Weights of a small image classifier.
Model: 3.52M parameters, 64-pixel images, arch vit, norm layernorm, patch size [4, 4], width 160.
Data: trained on simulated fluorescence microscopy of cells, 195000 training examples, 8.1 epochs.
Rows from block 3 of a small image classifier, named by matrix and row number. Rows with one number belong to one neuron. Each number is 500 + 40 x the weight over its row's rms, rounded and kept within 0 to 999. All counts start at 0. Numbers have three digits each.
After each neuron's rows are labels from the 100 images, of 14848, where the neuron reaches its highest value: "patch colour" is the nearest of a few named colours to the mean colour under the peak. Only what is clearly more common there than usual is listed. The data: simulated fluorescence microscopy of cells. In brackets: how many of the 100, against the usual share in percent.
# fc1: MLP up (model.blocks.3.mlp.fc1.weight, 640x160), inputs 80-159
# fc2: MLP down (model.blocks.3.mlp.fc2.weight, 160x640, transposed), outputs 80-159

fc1.498:493448515460477537444535443487552526446467451523508505534498475509500549504388550439495442488501491400531537526539545495503486506486483517501547536483559488577514568428534502478529539494513571468485520552464483508528450494497513484481517507
fc2.498:511488497470514485576466560432530623506462464491515464487444526521540498448542452532512456486511538467456470514493490523531569558442516496455452499482583422407539521547507469447494520494512512509491545430497426476493500518568440539465615501
patch colour: brown (36 vs 10.7)

fc1.463:494542507489529547473488504455523537516490498486588542504552415510484565523459536507489561509478433501589520462502498484547464517465441502432499509496458472565507503503472527541502478527441533468491492500559490534489478493453540529475430507
fc2.463:517563480503555528528500494506541538527555491471542557514508446526515583530511497548418573488513447522530519495490463486584461499457429516445489531479477458523483457467478553492505488514411482469495483550552494550481513535470577557491442478
patch colour: green (37 vs 6)

fc1.285:480460468513521512539591459570451518508550512520485463534504542503484552497524423441512469529514461507462434499504504522480493485526565433513430462493555466547477571494524452493494484481561469529444510543426463416504578506500499536519637470
fc2.285:495480509535494490504552484515495531502527521542537416538508458448488523539513422441518517514515490491478472506518506496557519500553486516525464400486520508490514543467492439478518458450487488504430482528408512434512550498498547546573604480
patch colour: blue (53 vs 3.9)

fc1.524:425570449478516492536470481487524470469515462537454472521442432566367575499511575533521471540572540500507537571559500467472467462486516513512457558542505520498461454554451516511505481529513444567456474529510525456531550575554461501483504485
fc2.524:500466554500463497449490573465484536525491538490482506450493443593473564526567439564446468494501546394450576509485458503440520492395482530507512487552541535459541514568458475502459414388524509491498480493521468480575470559572452542544482476
patch colour: brown (34 vs 10.7)

fc1.462:484479585459486507508559539528594468515406483564568518513496498521527471495486511488443484546479536440512436488485512460496534504560410484469508477518544477583517466544486482431585480456497541454565492518482463489513497541468492484521484518
fc2.462:538455508567478605455552500497562481486410461517446583509544529529482533507514536552479503458516498460465440462571606429483525475536527522530473500399526464551471470503539444593529493460533550536472431461458516475553509451529559478514497513
patch colour: purple (29 vs 2.7)

fc1.184:545469541525463571524553436536442540504590512475473508471437486498467499548492513491553499512613504517467515477432429464444529499576571481524429514475554543397465586542500466512539537454480470479516556457531536446515450441528542554489490477
fc2.184:503454501491477574550559430491492505509564549490466461488455469493508463604495537487530538484592499517435530465448422460455507492574565465479474491514538552403519527525538455525542496451510458466544553451535504426541445456517569556507498500
patch colour: blue (78 vs 3.9)

fc1.484:468505448475461530512517610492505471490521514501449550521562471512519491536503457561494538481546393386491539524489518427527423542547446479471498532438505504513558598493502482471481482529531506530473531511503496523559422524546467401494502538
fc2.484:498507469476536473454521497455530539491544535544497457500464470503439443510530507567472529540551434397486516490485513504504469557474433471469532569487497499523557487495478555536586511512504511496463583467571428530550467495468439523470528558
patch colour: brown (41 vs 10.7); green (37 vs 6)

fc1.125:541483602478506459501516499528476488454515467536561482461509516519508442522514493468531425562512545529498504485421370472465485468528594451475506516496514458532502480479520537461530506468477573489509524564511529454528504520540555494471572503
fc2.125:481479580432480556496488525506446462547584484527547520488417496569462530509474514551544473503510537454458499535467445445502494477496555457524518513527487467568480534484511460451464472433457481537545555447430569467510505493514529513513525494
patch colour: green (28 vs 6)

fc1.109:529484504496545550539470582412532524488501465495438520496527519495440579492489592488446568430510569525559449492482514476573466481564535488524507465540478453465503518454475510478578563492456424494442467450521507514513517474456495471523598531
fc2.109:478528516527469507489421556513524546513456498474526566504503548481439570452504526489533508516505470538498489499449443472498548548566458522527527508564500551562538497482408492486476450528506544491454503479530429519412491538476474463533507394
patch colour: green (27 vs 6); brown (27 vs 10.7)

fc1.331:524462492584516497534498546558480497533436507482431460552464499436490514486546564476489493469421474465460570544439578503525474452476580530546556483466388510499532579484590500529476510487440520454541465513458561524568490501473500536482460464
fc2.331:520587481496473447524519471578504513468468449488469507554477540543437561496542556472462461526515488535496506531458449539495553584450376509476464508473492523477457427529539504472474495529487560513472488432515453476533539478492495527537565486
patch colour: purple (28 vs 2.7)

fc1.607:514470529515425524482483463486476508508560593519555489505533474549536434482494456462521523588520508577526501496417523486529463550533555491527459532439443507491430516521560509528457521500480444490514479424472492519567466510533520467555518484
fc2.607:545503507467461580499541479468499506446539540481501498526544506553546452415489458497534527545522501599479519538464454452496499496502538432496493501442533493469434468476538506504483509503474422503578509461498491521563434526542513494500509489
patch colour: brown (27 vs 10.7)

fc1.578:470531492413531516464482508541540455483500450485495511511421470520477464511480457420509466489533485538546515587572523637509445507517447476597502495473547540501445531542496458516551571533492481551509494427513414462516556504463467490491488531
fc2.578:496519495402496532476461544539533453519486488504492492539433447510474435510481474438488470495527469546507531540553521599491437493453479479578520490486559494482470499571504471511558503508486452572511498445535455501539563490457464469515524569
patch colour: purple (29 vs 2.7)

fc1.67:464572492440477439509495521492508410511508472519523541538473540411501476460483583430538475470560482520540533502520448501517464522547460514551479499498573518562494425505481507508521422535478542506423491512474529407544488488453449544550567524
fc2.67:459522494523519560531449521520531530539470493536488482492432514443460489532563471567531426505510545499508464519505515570452483516510445521477495465503566472596546563505509475500521482568483502490454480492541494474508496517454467456495467461
patch colour: green (76 vs 6)

fc1.10:513459491455464507563514489452489528476545468523433530413511543471475508498520510457501477491558516523514550485490441538430540579487498466458449429457522524542508550551506503401498485556512511518455516514441506370510520520528511456465558488
fc2.10:484488433509532447497574489516527534481439581528503480541542463438468444575565497468468501494526486522532429479536511515459533581498564489475437483509469520476577541490514519501449424536540492575572476527471453513528514539479511570527455429
patch colour: blue (28 vs 3.9)

fc1.96:567530437444462462506476513559447498568468493503488509517544436488461492561573428457478481426536484489542543549510513557442445410476487489502511521540477534546490468471477493558536504445533447495442463519506553386536518493527464507500504541
fc2.96:524479462465471514502525499569529478572497529500459424476543487500457559549537483500516459457488493457455580457535489530455532463540456514511542500573509493576510550519559508497533487476520491440552474468494545393439508510474495462520508455
patch colour: red (30 vs 0.2)

fc1.36:511510458503498509502531518532515549443457554494552484523541580524609453506471436474419535435522496456545478536504451510483478482518500479592559461574511488520513431444438432494527509523457497482454476504560498463526463510413496575506505444
fc2.36:533565494473421469457459519490540483470436485528508548434513528478449526510451488502555520481526513474574408591532500562499516552466532491473482577474537476447528439459567483501476493566461477518499411530430495581496511456503510551474517473
patch colour: grey (27 vs 1)

fc1.535:531471487489565462514488458427446497551503487588509485475512454550515497483555510500451532577486445507576530490554474469547509486531460470461527452464497547475519492547585446527536453505489464536517470538472489404545527472445448452557541436
fc2.535:496530482526499499488515473429459506506479581525540484509457500505451478523553493531493475546467538479527508519499472439552518533476441498510472508473570549537461517478587406485502493474478475500470512495462488429480538453459489515510584427
patch colour: green (29 vs 6)

fc1.379:586474498517517488505454532470535501493555545492532482501430434541544468566473515448438510497524533467543478509491477519410485537514510478497450432457451502406488477549524467517485524468477431454568530496504437541555492497559514552551519517
fc2.379:571507482490483526464466543461525555485558520499521448509447411527532475562446545448481510466498524468531504494510485523406441558531545454474448425460452515421519439543549502522496510527518475468556513483515465479560461490545541528540533501
patch colour: blue (52 vs 3.9)

fc1.618:421558531423517506529440524497471513525513484454556520530461478459509460513503458460516454440497480515566455555480476515589484506541438530500458492480534544455464570522515511501518590529496517538499574502526414529523482526463532473506492540
fc2.618:387558443391509521550484538523494484522556525488580481552488433447507501524470468440548443460470455463572487549519514506583437523571468528473492444461548551502415540514515472482560534509536503546542540490537448518558527523449509468503559503
patch colour: green (30 vs 6)

fc1.86:446522529445509478581548493497518528541492539558411556526443471491486500504542490465508506508528495559552520483477486508414472471456412485517457499515531529464530434529510516512482492475473542510461520570483471529540528554568536537472582565
fc2.86:460512497452516453472515513573500496495495532473489481468554514549533506449436530523491453530462558511471521563432475500536505490485450534508504523518483430565532523454503462560462474521456507406456567465538435569514474469490476518499545521
patch colour: green (42 vs 6)

fc1.104:459574450416531521567427511462514476510471515508536500527456445404533490517480497456540456475521530488569445576520514499512443551531481541506462472507520545478493422450479454498486522531526535487519461475567504529472482520492447451526480525
fc2.104:490535463439479499522508533484515540508473533437474511493459473423510497521511478455493432505518520500581408578549537500456459556485516533557481476522489523513445455482471459496539480496467541496481476475539524516460515541527464458506538547
patch colour: brown (36 vs 10.7)

fc1.545:497461560492518507541529518555432534446539550518463460562488500571517564458478512506490485508507487510550493511465472487448505482574509467458426469499485508510516481456554559535473484419438440403530562504528523552483436432482566454515498472
fc2.545:482468475486527536545501495534485522456564528511488424496451495590497572466410513514491520486473498518526503571478458491463483481590538505427481479508456530493504484497558571525517502436462511429554584487543546457497442492472592479490515426
patch colour: blue (69 vs 3.9)

fc1.433:463531514462543518534546507539510529512561505467462484496503526535480589474568453463492511448498542467509522494531483482415566459533543410530453381504564488472479587472511459496546477457469490507474513488475531437506473460522551398542552443
fc2.433:461525486421573503536559507552530560508528548478480437501479498545513602487558487472521531449530533485498508486519494465471526473561521434484473409546546473456488558541493478488544485453513535518483481495490543490529452488443544415531501440
patch colour: blue (44 vs 3.9)

fc1.268:518461466431492549518420460440544477480511530416416481508513435478481499422542515501495496494470545526457524513510417538536476516541465449477519538584481509471507562480536540546527515583544512462535496550453447430514419525462530473529499523
fc2.268:519546555555506489490584504561523511528536459518513527477497517608413531471482499537599479493543527484445558464545598487473511529440451447504425511466484482543551473454483463451494428492470478486496457474483533551530441531550527528499481456
patch colour: brown (33 vs 10.7)

fc1.51:404515591466519538582539452455600483397454411557608478475504552525525476514532511435439482571549509444526492522462468426498496448536474515490596496508577484567466498456454520467531522465531551451513488462493506534499455521515454540472503518
fc2.51:493443501617441497469502531509541543483465493495433551505512523556460521459486514543535508509457528529485492515522526464450479509429528428540437529421524476540472355538533414559513495482512489478471480505448531478495495489529532474510446501
patch colour: purple (28 vs 2.7)

fc1.258:501473518590522520467555540492507456485478483486515447493466502511482561512431501495499495503558498464559420467466455468464514482497523499509533486546419495524588438541544507518472567567511506482525519517552494480487506501467519475455532559
fc2.258:508523473522506564530472551536387473504488534424456520522576442506525486499523506517510502491460542461467451450445510564464479509497448454512484514547517570529511458449505505582451631539521454511511563443621448460529520498453430475513545462
patch colour: brown (46 vs 10.7)

fc1.367:518523539444534467507570469503518554504498464552543455440542446523453464517480547499556576593445492470488567485490488536503520499531498461489501463564400431514501460517522415540528472419463473558583484542476560480445479537423460550533454450
fc2.367:492564505488473510441498557486434565511478469527540467489583539529573505516537454513509546556498460529552446450551430489544554502472466488515453472570502529453499521529518514533441496473476510446509459463537485539515518537480496530512492523
patch colour: green (25 vs 6)

fc1.424:581498451543443469487464479513511457542525453493506563564518535466512489459487477470516490540526488572429470509442510458475518510557564476484542567478548532514488512492486521476513503497490592534497508488489489420479510482602455508460491506
fc2.424:572491453510455482450488482504503429547462478507493522537516547432487484490495472545456514537543481568469472525480501477458520502500537456516529560512514537547431547466528475448522552462489552497514488468524455515433518443581510515445459505
patch colour: brown (38 vs 10.7)

fc1.293:489464484592490447473524464516439548590481561450500593576506509497479489542496477500514559539440462497471421545551491492494562502506556508583467535501481456421508511508485472537502530512428485516503494540511484465519467467515518435499481467
fc2.293:571518495488454482494487537516565456432422472453510518473549465538442525499533482477508444440459563487384524533531569471477505503469460578401516475478488523480538445456528457562452458550485463528476423514478505513501511474528490577469508462
patch colour: blue (27 vs 3.9)

fc1.620:498526474444460491544567532482498480545476519559485518446510463467493470464536503491527475523576460541564547532504489510506450484497429495547433577494516499501499435519472484497469486443496554508528553612476579499556514538499552536459531560
fc2.620:494477513537551488506487504552508519455486492527496513417516564519487493504459472554534497528473584478484517465425480546468471484484432481490487534524465492547501498583559372516468492538529497450446564511576490522576494512524477437514553484
patch colour: green (51 vs 6); brown (38 vs 10.7)

fc1.272:513518415444530507486530452565509496571535514546510456489454483509447498526415448463520481423570443536574428517455521466541535469545518475513515574520492454530500510509483445476456474521478487490502485546501505374459494517518491461506501533
fc2.272:479490461458527566446454528532556497519504486507495463541518504553436490515501511484559517501510531524503470433446414472501506475515494527465461543467503412563589496443496464473505471543548471431413510470462513468506515564511492517510483513
patch colour: brown (39 vs 10.7)

fc1.548:463448470483546448521514498519496541524509474547558481539491464460491489559536492477545549567499468525499469539526440499550499556606501560516474511526572536514503459517524453441525546436532482601481483500480532486549460547453477465521536449
fc2.548:491489456525550434499552518540486488559484473534501449469492496499475470561525521492523535525485532507481492534570468464512493539601481548530486503574561503521497438540567413443449574449508503536511523544505532459478465617478495498521614501
patch colour: green (34 vs 6)

fc1.381:476427530531443398555439512507520558529454543594472516521498494531532519527485460477508560484497516495499432487536565488496473478593541548540526521477461509466512495473454479544506482433495499479541529488451451502509485469494533533503443550
fc2.381:521509501488439441541402494486485513443437555629511506589561517503522537491497532492425555474524578554547489480580573528477499454560527498498462548516485526464533498510548519506467458502519565504504511415478451496535539456500505447490475536
patch colour: blue (28 vs 3.9)

fc1.301:525534499458467449508533531514495585480502505530519498461519480487447494494465418437497551525547450527569505479454452517449495454516488547488513503493518503589476449510462499542462518540495479505496518489561531440551467560493468472495496540
fc2.301:424450496493485469454467447554479503437447429510481500481554485544534536474500553463504384526531530497532557529507445454502512444439519492568505553539478480508535524482520543464512547529526528505478547452525488534607503462496487500501573484
patch colour: brown (36 vs 10.7); green (30 vs 6)

fc1.43:435567549440472561522541513523477493544497527549442502602489559508511501440525484444553550581489535551501484486565508477442543521503474519516460492466539512454393557494509515485520447516551572541490455530554486453480522530455466407549501554
fc2.43:427557524436482546538561513499438509577446529528470516520440537513475491468551524425514548555504526601526508468538509483459564464429499482493475540540547508465475598476534490472522455473479501527531502553553515496480523527509492447530466497
patch colour: blue (42 vs 3.9)

fc1.65:540474573473530505525504514523528471430545480500511486497497551484490589439493527477543459515492584423515531542488545423464499501527523502442599514483547441545481497550494478532475524496551517550531467492484535480420432608524512536443513478
fc2.65:515450451464455508438494529525481522479428502438526542560568484510471485434483478560485501501441510504524495601466455470512482436434642545496527451510541449449500518487508479580515511585521488527482572496503502472561518535453435505469490511
patch colour: purple (28 vs 2.7)

fc1.55:505495474508560513573450446456508462465455527557542504559543468482543497530460539528479520449522568534530454514506536497494485559487443465512446446586498485463507471500468536526592468517461519470517534476542554496448486540485512563504511480
fc2.55:503476447523385431402493531555580478503465481515486532501491510483503581461465572473516580488451445496498521490425443448527434529485518562545529504536452507519496456489479505430479436511502476491507537540564579516517474522538573542492510542
patch colour: blue (27 vs 3.9)

fc1.456:506500474453480477556530474468547494447592539539521510489515506487558461477483539528456536517510530460492483579541422487525460519494451486515443477548494460539531439489514424532516594545438519475537467484555587498573483479559547487543491441
fc2.456:483564496502466522464519479493423546491483484512515584489448480483541533462494500552518533496434549463544461549519525522480455552490586428474397423506501476528540481453496542484447477487467518476482539551439545496465490488513542543512526490
patch colour: purple (27 vs 2.7)

fc1.227:415530516530472515557548435512518563574500466441471472540478587520526518488491561488484541551481529514531539474544475457438486490457535410523502429422426620489479472487413516488510531540491469500536466508486542520468527515522471497483493506
fc2.227:457452520520556479479505515451446465465500419542467514517516508505501467496488554512504512473521518516540531484441391494518517499508477557541518504507485449495500486495546511496372528485469441580416537488441471590443545487513495493576497467
patch colour: brown (27 vs 10.7)

fc1.299:551491519440492479480546520498505487553495554493549488588547536499512490507474585520550540469514462524540493441578437460467502414515508512562508498471459499459435444487470511522485543541495448534418455499578515529467488506430514504489530437
fc2.299:525536575523466512550560457552560491455399455489473482498534529518495547489500513529524526463538469504500523500553556511532526510445565496541450501493499421522485520495549493545352489517512469450548494496531487508510409510540520549469574482
patch colour: green (44 vs 6)

fc1.84:494476542472493528501517468578532542502541549555554527542506541451493489523559441476473508495469543555503523486412533442499545528550457448530421515465515426577556575491560528545536556472473490530497502425509536488514445483442559518530508490
fc2.84:512486513475466545502563458568553447485520538498540461520477503513457430519510475471454505529459546549546501496497506455526525536604457449513470437503472444558524525511583519517514496496487530491436552508478523499460474486511525600533532484
patch colour: green (28 vs 6)

fc1.273:520527476541468509536498387480487544513497474537509477450481486494434543518432577524425505466618513486501456545566482492546546558522568518536485510502483410485566465515464476520453470497519432568475491446455536498534486524517506515537493515
fc2.273:506471438549477517495501478464459513503521538486503503474472484485518578558484527516535536479572487544553452473514544475515520557476562447537461493551502458419584448493528460482408500485553465528511485434478544445505387533525516485504504520
patch colour: brown (52 vs 10.7)

fc1.137:371487516512443465525460510516474506501448613501495484428529435496526532488494432572446474497567524518500467474508482515553463551508472465468567436509510524522590503481479535450551538474553473479540453529491480508436501541613529525561508467
fc2.137:466489511572510477411463473527522521469439444513409493497503532474466506581406491530555516596488531564520496529437447508502553469413486497557484482463530480488509505465496484483481524462547460481523463556551501510410509523574483573484527470
patch colour: brown (65 vs 10.7)

fc1.333:546538512536492465486493471522513463539443528504521484476502549447536455508439432478496556495500509535483423460479517466474508542494540521566576549509528496408457503593539576410553444500497475591508456505509485392585491459510443566489443483
fc2.333:544508547461482481515452459523462431563411504514532479484482535500545429499479452504541570485508531526504469407456544462505503495475508492526514541517499501451482523525549533410517382501508441608503480487500466445506408389537499535489507497
patch colour: green (28 vs 6)

fc1.218:507456566435496590500467485483547434532483516484541563479534515496505430481447565477450442591521528429472482447485557529494542457559485554458583474537476520552511592506471475534518434480550527511483572565513472514474440518487500481505429486
fc2.218:513490569500490581509522497518541565531481476471490521563530526493446548426542431505495464495531531509495477531433570482501506523533532516474450497527499512413512462579578477536589457461501567564413484472482461434518491478482485590484539513
patch colour: blue (29 vs 3.9); purple (27 vs 2.7)

fc1.460:412464522436587512545516452505498497502443535600502505490457502471459558513524519454592441479531467488511494524495570531555539515466552531494529540491531538514509488481530516502445455506527541510562445495475532533517503454478441507558476481
fc2.460:423487534525445507492502452542564573493496532552498479439493575453420543493494514491552447496470483501486491462476484532488502505517542536463555544555521458443467509495545496499438464491507494499543468482490485529521482519455507420564533447
patch colour: purple (48 vs 2.7)

fc1.207:521553476449558539560508466492447555547507495486511464457464510400462519490436497591477455454531464530575432480563445472536489508578493477478451554470530502526538501521469484540430505479527500496503470474513470584513380478516513539524545530
fc2.207:515509433413539525578545442493456502559538493466545497464425507429485515499459475547517421458558480536520470499560455464552484505544500517511500524521568521504511505502467489544429477426539524496497458476512514547505433533506542555554518532
patch colour: green (34 vs 6)

fc1.516:523484592559512537445575419431467554565502555499544491487521529507510519479491567535569498474490546513556602511499513483501460527429535446571493492505528474539499503449522520442468493443486602543489523498455455503526520467562531466480511483
fc2.516:537520517544403470555461525448505497500521500532579495440504532486499488527419513513509386450479502483511504547492471483519531487464496471498454493481561507480532590535512445456482499408536426539452486453543499513495512478534481527545575487
patch colour: brown (40 vs 10.7)

fc1.226:516443506571507471493486514408496503531485573540481447535545455556453502573514490407449449514497491512446369425503467490480488518553477488551497542503475489484496428532577488605498522537490462454491439548497518549550435523489448500521496527
fc2.226:452541530468507384554541523516527590465518505520513511464465520481486513524460494487505541575474485440504538551449514519478505469499498517524438476436495531462425552486550491516459437475488509517537527492578588507425492446493526433504547490
patch colour: brown (35 vs 10.7)

fc1.282:551546502497486452528551478563551526519512525412509574538527413491494484522418469482582559517512472525536505509567511537467542521476488523554545519499461508548491444488508459525468473500471414542478477474512485443571479540485474541427510500
fc2.282:553494527515516515538448509500566565482430416502523463517501536450501493524523532481492441442428537507499498552473487519452471510420543499452458529495579478510525544468432484523529530488492512509496506472478482403524501513475474469464496467
patch colour: green (44 vs 6); brown (27 vs 10.7)

fc1.237:498551534496493451484511506523435468434558474547463514523488415524534414484473467474533580535518500495515521484459516555481443494439604521487453521428504501486492520525522514537542513444547539531454464512488598493571483549522530547437495528
fc2.237:496562521488389473448462463512498465476513502547482517421492447516507450531547506523431488583561534502464514433526513529475439478521507598529464581516542542530492522497511517514524500468509508495452488500510579514496539386537517482479510404
patch colour: grey (79 vs 1)

fc1.517:507517580485508548552560567472468537513577490509442492591452484514460434493506449448508556518514476609523561477461537501434519585566503482487448549449538518526474516410492492564551499448487510499433511521543478483535483501496446529549487452
fc2.517:516557551417482589600611456468486491485562551536479447515453538511449446481435478478517506499484518576511579453433548490480468570554519523448481544449498551529467532449515482566508459472491482552470552525557465538488522518497515528536479461
patch colour: brown (82 vs 10.7)

fc1.117:446495484457571529508488468444497441510488547561549589455442488394473537493434533505531538426592534472495469511585484573548426531521491486488474534465539506449515489439502479545486518503454511466472499486498476494579444487447484563480501577
fc2.117:420524503470561497549543457476522499503539542534554600454434499407473492528430494514481515456596507465519525518528560516578480581500467491535492489495578508453537458445476464531462456439457461483476483521508513441521446516504466546481473533
patch colour: green (46 vs 6)

fc1.582:464540561442501486500524468526462530486538532477548479564463503541517589455531543463476555554508434536520548538510543454455541492602525453487488472514521477557443548483520567524543467478443524484452505448537456454479503460497518494451439486
fc2.582:463543507379538477491500517508435492500519508495526518514461541544506559485500548500432543524496455577512545535487565501448501494556517461448521498536536516599453537529555548484551457396442508473482507507529453472445484461525563513453468462
patch colour: blue (28 vs 3.9); brown (28 vs 10.7)

fc1.312:379497525481521501484428498474513535460491616472431466478566515562444529485499515522536444446571442431546506554492514493415504485434496485509499509551475488454568603513495537560498492494402478511483465498524550460503482501520494524503482493
fc2.312:512511509468483531459565457535505498459496504484460523500536540489496531532502568554526466467582476514523478533493493539438490536556494499498512445512527540462527505496496537592432478538488514495466470466439521530589463526466462488457371475
patch colour: green (36 vs 6); cyan (34 vs 0.6)

fc1.307:485511595498503452442508554548480544452461526498478462505518467496472497509424483491477497451539454477449481514490422473457494551488477494544460457518561514525496539454490418552488519557527479498494492489487565459397518568515513606445466540
fc2.307:554540436483466475435508484542521500520405428528466508529515568499451457562531518529559505490499519537495508520496515517485516469549440528515502458445590520509478463485550556499477565498506446486429439496474470440522423519539497482442522454
patch colour: brown (29 vs 10.7)

fc1.430:483428585518527544543439473440468462486527505490504517510496530506477443496506515427519479507501586547490475537488447542449518533550466536603454447439519515393475506549519409446563563517502469563487520504502494464539525481540533486464465531
fc2.430:495487565491504556528446451439531522517520513479504474560488489483497462503485492414544489492493549517484519453507489516474491507580476541545468422451498524389518482556544422477517529519526453572523528501528498474541484470515551502496488557
patch colour: brown (46 vs 10.7)

fc1.296:502423496510505562522468470480541486588455459489521484455517447498559471509484453399535534481491565528509570509470502498503582538437492530506582469499481491439502552517481500473552492571534566476421505499546450514495572496449504565549476540
fc2.296:490469493533534614571511528515511456597511463498512513460514510449544514467511448380598486498443579521519536464457525472527505531456488477509601477490480489469511518515487470473520520590541491526437477465548454499501537497462510559523477540
patch colour: brown (40 vs 10.7)

fc1.62:465582574491496532526576479510509537510537459492432465444474528522500549499449482544486474482575476459503482525534450456538417511571389499537427502422516466526530567567482515499446566445525437449472594506444457482503502458523565530565504494
fc2.62:487484554527546522538546528506507517546485462528506454497488413499488519550563513559463453474545452484510490517508481476592424565489432492534456456543571538481493499442478523502502527465528435474580485504411554456531547561512536535510524440
patch colour: green (28 vs 6)

fc1.195:529479514514443484517504575510492487574552524570494484499510494503566508519561472516524504569461446417504454506505528522466513456493525519524532490459491417475491462496488518548516477451517495487564449511494468501458494465465504560496492474
fc2.195:487442507444431442517505565441530528539561565534532482537552445561590511500491492546489489517452444477482556522502499514470499484467556474549443558468542461451523566518421444562529458440458497467543401461446484502514515467528516482521477472
patch colour: blue (88 vs 3.9)

fc1.465:496493566491573508459561477510504498493493527535523521489500474568521500520488574475468460477534452482538563573494440521447521516503512520476463441502432461541531510467519535505515457458473420441501530495590528552553430515435528508493532469
fc2.465:482478534471568508458508492509525499468529532522530549471464460562495505545456558494497524460505435476486591540492425504438482541498530591423478441513455459507529496516542517496509514470530453464547535478537552499529410517476583490512558473
patch colour: blue (73 vs 3.9)

fc1.156:523577504579561495557527510524521502519475489562485430481422468502500481469528485597565569517471499436451443481455534481504503542437438478487564426513450476487568460532494544518588435497517512468584498638469503510488501450491552453482472513
fc2.156:531493475449453503568478549462420511476462476467538516539547528487502468515492499556512497535501515509503483479492486559569547512517498497451453589503522511454449523509497557491515452524518544511472537513572442516506456507579439535442517445
patch colour: green (35 vs 6)

fc1.245:445535573524503534489457474528476446481468535485503482550503508562538542462507492459458484488537518518490556576507506532431505535527520500534460366557444456493514509440514563510494565508452430488475552494533548486467465560465536435453450482
fc2.245:440566535524543496500458467542505475501457513474484484503473500591504549462453509442485501507524520501492573567500517527472520540542540501534477379566434485491488517496547582454514554529448456496451557557530578454476456525457549425468473491
patch colour: blue (87 vs 3.9)

fc1.239:566494603436549502559543493501542501540575548538508527481497592512511489451477560488500481500488552472451528485585481447512452497524400458529441503509461496504459502467420477481447531464447572465576510471592479517481509478468488481534526530
fc2.239:558517576505518557504575529504446524566526568513464575516434546485490598521533533488503515474462535492469513456508496530492510521437536491562524502544453549435495509415516515474459474444596482477549499518471451506493431540504515505526545543
patch colour: purple (29 vs 2.7)

fc1.522:424522530477500503600551506514522479489558503518553541542562533505556524452484478474506524469467536497512535432496518478544543545509500489521406451445419423475513538447567519573483525501523449516529482478482532542497457406488512519494508472
fc2.522:472531501454498532497550498505552539486564468457564508517537487537542519486498438434476460474537548556534483450530543505528463528533535498490457477448415505512553541525495519496480420499471540459488481543494526521404386441503594532546487517
patch colour: brown (52 vs 10.7)

fc1.30:463506618473548527472599478526496516458503490519424505522500535591536462492587503490549489542529490504478492472503482546472476519549545527559457550522528518445426555495596536531478453479488486541489527470445527392475513492506479452493508507
fc2.30:494544581459542554444571474493464489472462473498471484559474539562508443517552492531514530514563506579474540482516550546472454486508512520535437533502503547417505553490608517495506441419490499531523509502502507439446502514511508475493485516
patch colour: blue (35 vs 3.9); brown (34 vs 10.7)